Weights of a small CTC audio transcriber: activation gelu, trained on telephone keypad tones over noise or synthetic speech.
Rows from block 7 of a small CTC audio transcriber, named by matrix and row number. Each number is 500 + 40 x the weight over its row's rms, rounded and kept within 0 to 999. All counts start at 0. Numbers have three digits each.
After each channel's rows are labels from the 100 clips, of 14848, where the channel reaches its highest value: "responds to" is what is common among them. Only what is clearly more common there than usual is listed. The data: telephone keypad tones over noise or synthetic speech.
# c30: last pointwise conv (model.blocks.7.c3.0.weight, 128x128x1), inputs 64-127

c30.119:549511542519556535500550468587547502588477473514459470496476449467545472506499473498448439524478472537561482440564580468464490491444457489516508516476506467528508469510473496496468558531536520
responds to: key "6"; number of keys: 9

c30.27:519511440508501485489565581528497521560508424510471528486481476479457514471484470468521432468488556485531526567500450448506487421448470488438502491495483460439512527426530526525514460432568537
responds to: mains hum; last key: 2

c30.58:537520463539443484495496540515482497524505454513528524505525489519507504485551419566452487507515507464484445511506515536468535492523489549524491459448476543448503468519553496533497485489514457
responds to: key "2"; first key: 2

c30.101:517481487538527523459511477465469551504400487503537530441492476416440535485526480475497520505539512512482527481457519557476488520447441493515491535521527515516514541518485515494440498507483460
responds to: key "D"; clipping; first key: D; number of keys: 6

c30.55:497552492494616484522494525530516486546473507573463514436507540528481472508487490514477562469508545506534530520512474528494661518536479508477551524555512514508493481465497529572483532515474453
responds to: key "1"; number of keys: 9; number of keys: 8

c30.113:641473496437527514482474504515449512493486502413475504437538508472464407475510458494469481541436495491498565483486536449548470509492492509499486510484430509481469463498474439476482500507494521
responds to: key "4"; key "C"

c30.78:493502457559478414464564490468502550486445486426454484505483484497553507500517531441570561481508474435508512517494452457525518471421583502507515500480419531485550489488552501445512555515502457
responds to: key "0"; key "8"; number of keys: 9

c30.84:506503481549493465490534474532474523509491476490556466452560550436537412520488525561507538478535507474450510560439535678494486454473530461463542468480545530520492475499480536494488519463507479
responds to: speech; number of keys: 3; number of keys: 2

c30.41:538438474602474544492489490475478486466451509476528492481496525522512466470437485524558511483469563501455523518453517456520532518502538433470514421507518561493463508489601504428551539445555463
responds to: white noise; number of keys: 2; number of keys: 3

c30.20:483572446499554488524534545514445475470560470485508469517508518457453570490564505490544474502502543570474527441581514490537476527553452487456447507547522525499583452508551441469532454444547530
responds to: key "3"

c30.95:468455568402480512509549454442496475548490535505573499533524525487519497539490508514480550482499430477521583540496459600490492435469497434523539514465446531438465534489569559520497456490501470
responds to: number of keys: 1

c30.4:453433455529498548499506510523440468490474515514531483422462562468477550498445513499507448430418448525457517507508506469531539520550551513555510453466418478514488466563502505432444510469520492
responds to: key "3"; last key: 3; number of keys: 6; first key: 3

c30.42:487464531504581468509461504441458503532490488508494539458520474444503551461513479465515528450522501555467490422586478482498425570476478405497472433429411435505511564597466530499482501559502528
responds to: key "1"; number of keys: 9

c30.40:469497475419507452514543462484506559533498436475474499507512456533516502534531383496518532502462502543587478524482518430458482540496536551513493524509502460551573461569491446562491460530524496
responds to: key "0"; mains hum; number of keys: 9

c30.79:531521509490457474558504461436492508504534496384499518483507491516536429410488520458460484501521504478493484514434491525445493487512469532488468475524474535531546501462602487467494478513458447
responds to: key "3"; quiet level; mains hum; first key: 3

c30.53:520520514516486472447462512518546489434498481483495544609559461500489498513546513511501535522507522516620473526440457513483501468463470588450453447509504557541490485414586527499486451564482475
responds to: key "0"; first key: 0

c30.76:519467497482510499497531573482459516522478510506519498480559530447513501545525509481515524535566470534517489497467500481498540482480514578460538476474451481526523492469499510495586512494485533
responds to: key "0"; number of keys: 8

c30.105:518543524492537543464507506493550421520453548450520547446554496556550533490541436503468526463522497423494503490512548476579500487514485538538517436498455498480507542525543521495469541468498470
responds to: key "6"; mains hum; last key: 6; first key: 6

c30.34:509478559407566550493520498479572482464486476510466487451448527497472491486392464486545441459504470537530505440494521423510527476468482457486509532465520518423508454541485518500443515481494597
responds to: key "B"; first key: B; last key: B

c30.87:501506471485499515545492504477512459547512518512468490504432498507493493505486490456506532475549478527525531515502505491464511435502480543443509610466491474498504508476509499499525498575514575
responds to: key "C"; pink noise; clipping; number of keys: 9

c30.50:548469531528474516451421527435525457464527543525449539489491475537479533497541520516520497462538459497439468460424499436474499484527482479447505499499540533495427460497485523429510515545465546
responds to: key "1"; number of keys: 8

c30.3:529467471494482525473444448501452471495463580487512478410457508479528531448470531558487543502539527470571599501544464519522488502515504455538579473529500522563492481454513519504499472471452408
responds to: white noise; number of keys: 2

c30.37:580531504538632530494490575460477512604470430461480547488524502530484517478577480505514489509571530548508490454473501457484558524459547509494536484568480482508457523550487513528600515445488531
responds to: key "6"; number of keys: 9

c30.103:541494472436492481481546457466460505506482502494569531466462558472436437459474496525483481477531488561569518484501504474475556470499556539509576521544446508522552502500534511542552517473489486
responds to: key "D"

c30.96:536424484487477482491519466508432534517515550485518472512463470638538544441454506508535564504492511519470537543511483526485473491514495513460563525511487446486489522485498479514551445514495491
responds to: number of keys: 1; first key: #; last key: #; clipping

c30.2:490519594470556518521521581551521526501467531500464478494516484483502490498525473508484509494501534509540488475485447482577605589579493480464475522494498468514514511503570482522468493495463427
responds to: key "C"; number of keys: 9

c30.75:591423443501529506505516506538494436477459500483454536484485514519471383447492532478443465518491547488464543520474508537583488507459492501557486467493451535477542480487475476500482584478489425
responds to: key "4"; last key: 4

c30.44:436411536516574547531531510482491480556546496525520511512516521507509503551532443458428537445475514470543463536468538501489528476490455484520531509554501498513563519564483525525467513530519473
responds to: key "D"; key "A"; number of keys: 9; number of keys: 8

c30.68:472462500473493402499544500530531510533511454456458444513455464444497463460517488486500501543520529517500511511481450451510547546509566487497495471493517499515470492456585513524475487465447533
responds to: key "1"

c30.66:565536467534473498449520525570519461516514448432494505505541494507492539570559560497506463431465565529492526493554572515536510563464523485519461483514483415482490453520519536477551448513500575
responds to: key "4"; last key: 4

c30.5:466533467517493496516464501538462418451545440510474519498501412469470502490455482510525491468481534550498506467511523480445522421508490452512471424524480500441477516513488530423489454613567473
responds to: key "A"; key "3"; last key: 3; last key: A

c30.123:487557527470530468505489543476512446570524503485528510476426501459473532494499531471464496545515463410526521496526473547494540453468460489552517498477476505559495467519489512506491428445578500
responds to: white noise; speech

c30.77:543458412547566535484538556508524493508508498435501512471466512534465453445514479476464512511588472523522506477524530470456465557403507527498444452456473501504529504429495441401474515548478555
responds to: key "6"; number of keys: 9

c30.117:460526547485530481467547508524489498487446494517495498512551548511494508480507507508474492496524488469463467452501480474492458441500515489433486534538511496511485486455495474462546505501503519
responds to: key "0"

c30.104:487552486411519483549561453574451486470518520523463529570440473532509528487464497527491557570541447452471559504471497525472610470522451484453472487432585471518597497492501466455461568493487507
responds to: key "1"; key "A"; number of keys: 9; number of keys: 8

c30.28:432502512507498534522447460527480519543507501467528492468501492490480550491497457473489447484458505463528505516506567443492491509497521560460453460424528530569435510527555520460438460505499537
responds to: key "6"; number of keys: 8; number of keys: 9

c30.108:478419545504455500494499493505527498510522532526528534508489428555532516466529563526535516494527502519532605498535463649483476499564508486503469533552498530465560477502453477496508460469495534
responds to: number of keys: 1; clipping; first key: D; last key: C

c30.49:524526519529493484459457448454513525488448474533505483513481489562492521487487442539498499442515481485401468509562521464476505464482463472551552481499475556469462533466527559433489519494574440
responds to: key "2"; number of keys: 9; number of keys: 8; first key: 2

c30.100:520513581569467479568503563590535547503530551521542527540479560506494480519482480509499422530526457576464497448462516508529518563542534517477526445469551501518491546559504522536483444597552545
responds to: key "1"; key "A"; number of keys: 9; number of keys: 8

c30.39:505544498587515464528495549530498464566464467500420541562494510502494440501476526435530427425438536475510415572494459473470482456492516506470544511465531454513467500476515438484521542491585457
responds to: speech; mains hum; number of keys: 2

c30.107:498510456437510546503485565491488474501482462504498493497528467499526470553473519545505523431481512433480517540474531422485550489452478440493476498481507494484500463544556473481516525496490563
responds to: key "A"; number of keys: 9

c30.18:495489523523545539493539542605530487493520485466462482488430489495508514536461480508495497539452521516497586487509529493487651554564513492510538548477450496546497463473509533520521516439477479
responds to: key "6"; number of keys: 9

c30.116:509524464579501492512486488519499531466488440538560506556550505533496466489494541508442494513536542443465507455469510586530493521465455477486455501542523446485484518488454498502503485503593401
responds to: speech; number of keys: 1; number of keys: 2

c30.74:514473578517449486537475511483522505539479491511509495468441486454507562459465488495518549480500537524462496544488496485532498507508566592454446477463451485578484476527517530500449504527493499
responds to: key "3"; last key: 3

c30.48:510442487508478496493487526493541506529496467493507474503485485459452536428523448517517470497469446487544504464539522485491575475480504504543535486516591479461497434496501524531513532457539520
responds to: key "D"; last key: D; first key: D

c30.122:470496501438512470503527486490454516527490496444484445504399527508489481522505491493494535507505507447599504551474509530505458496465518550506392453455513574553480448426507500457544439585497505
responds to: key "D"; mains hum; number of keys: 8; first key: D

c30.102:425491513439515464558505547471516502523449503553543539591496540432454472517549424482415543510526471502499470501487479475514497461430466456375519482458583531609489510469423459481442510536457483
responds to: key "C"; first key: C

c30.125:520462476527503535530507492501518374528517450467531545493491461534507472473526490514455509521470511465454499552502606437510479514494449491570462471508542539489542481486458476496497534477479521
responds to: key "B"; last key: B; clipping

c30.67:497551516564499444478568495483490505510505435494473535543518497538481435494550472511539443561419487476550517487517470520522502456491549593539461533534420551518541543459589548474567544485515492
responds to: key "0"; quiet level; first key: 0; number of keys: 9

c30.121:556574413495513518464418531511450497460522514453528484495535498505529424473478538574514511503524536442483496492467489523504492499500500506408539496503465549479465507482492504441524502474484434
responds to: key "1"; mains hum

c30.120:560476529488563505570489488499508507543487490511496472511468477453511508490507498492538497447482520509483516598477540445509528487476499473474480548480490523524484461502510477455451573492501502
responds to: key "3"; last key: 3

c30.38:568527587518504510479450528489508449454476455515559510514515481540507532501474473530447500493537544480507526468513492594518522493440551530451551452531497537533452491456544527502497434465505441
responds to: white noise; number of keys: 2; number of keys: 1

c30.9:520419512468454501482467472508467485468487528518581430514488533496485476424514444480484484556483496518508529503485490463436483422498478440485486452441443519514476466512513540474484522482588489
responds to: mains hum

c30.23:496454455521508508529487560489478548522513561462598523442512481511537492494470520497417544518449456554469510523463486522502489481501519507454538492484508474498521459504463467432530509549534512
responds to: key "2"; first key: 2; last key: 2

c30.110:445504531500500507472494497527550512492563462561470469501464520480502532456532492515489461466545512451447522469521516489552567522509451496463501467484529464585470500456524510513471502514512509
responds to: key "0"; number of keys: 9; first key: 0

c30.45:455517506546524480537516531490454497535516489520490459528556511526472487487472384476526479521457478486473541452425457621572468502453523433494511503469435486431513482500453449534456478497465496
responds to: reverberation; number of keys: 3; number of keys: 1

c30.31:517468506453501553521519480498503488465497519509569460476478466520523496446455533586471518512496512497448562505446499630516477469481481552541494453511519567489458436453578587514424465527469485
responds to: number of keys: 1; white noise; number of keys: 2; last key: D

c30.7:485481469559450440461502506516517510495487475511500560476449411512492501462479465511495525507485512492533516549475461548452496508508478521565540448456461494453450471522522501423468444510442429
responds to: reverberation; mains hum

c30.57:499484530536496520558544434474504516411408484568483504523495492504525438497475521502509552475474516554524485629523490465542503492509544490447507557425464540531438506484480480487531537555437533
responds to: key "3"; pink noise; number of keys: 7

c30.30:538503479404512547493467502521501522525485518534559521474505568473442485528493453529488535540542521505440491464491469547570555497464577448420456459517544584472549454523483468454506561477477504
responds to: mains hum

c30.89:558515527463507461493507497463492521510486512465504495454514525579517555492484467490472540541521528528553538516481546500505523548488521490453532468527522522494485523489602459564487503530548550
responds to: key "D"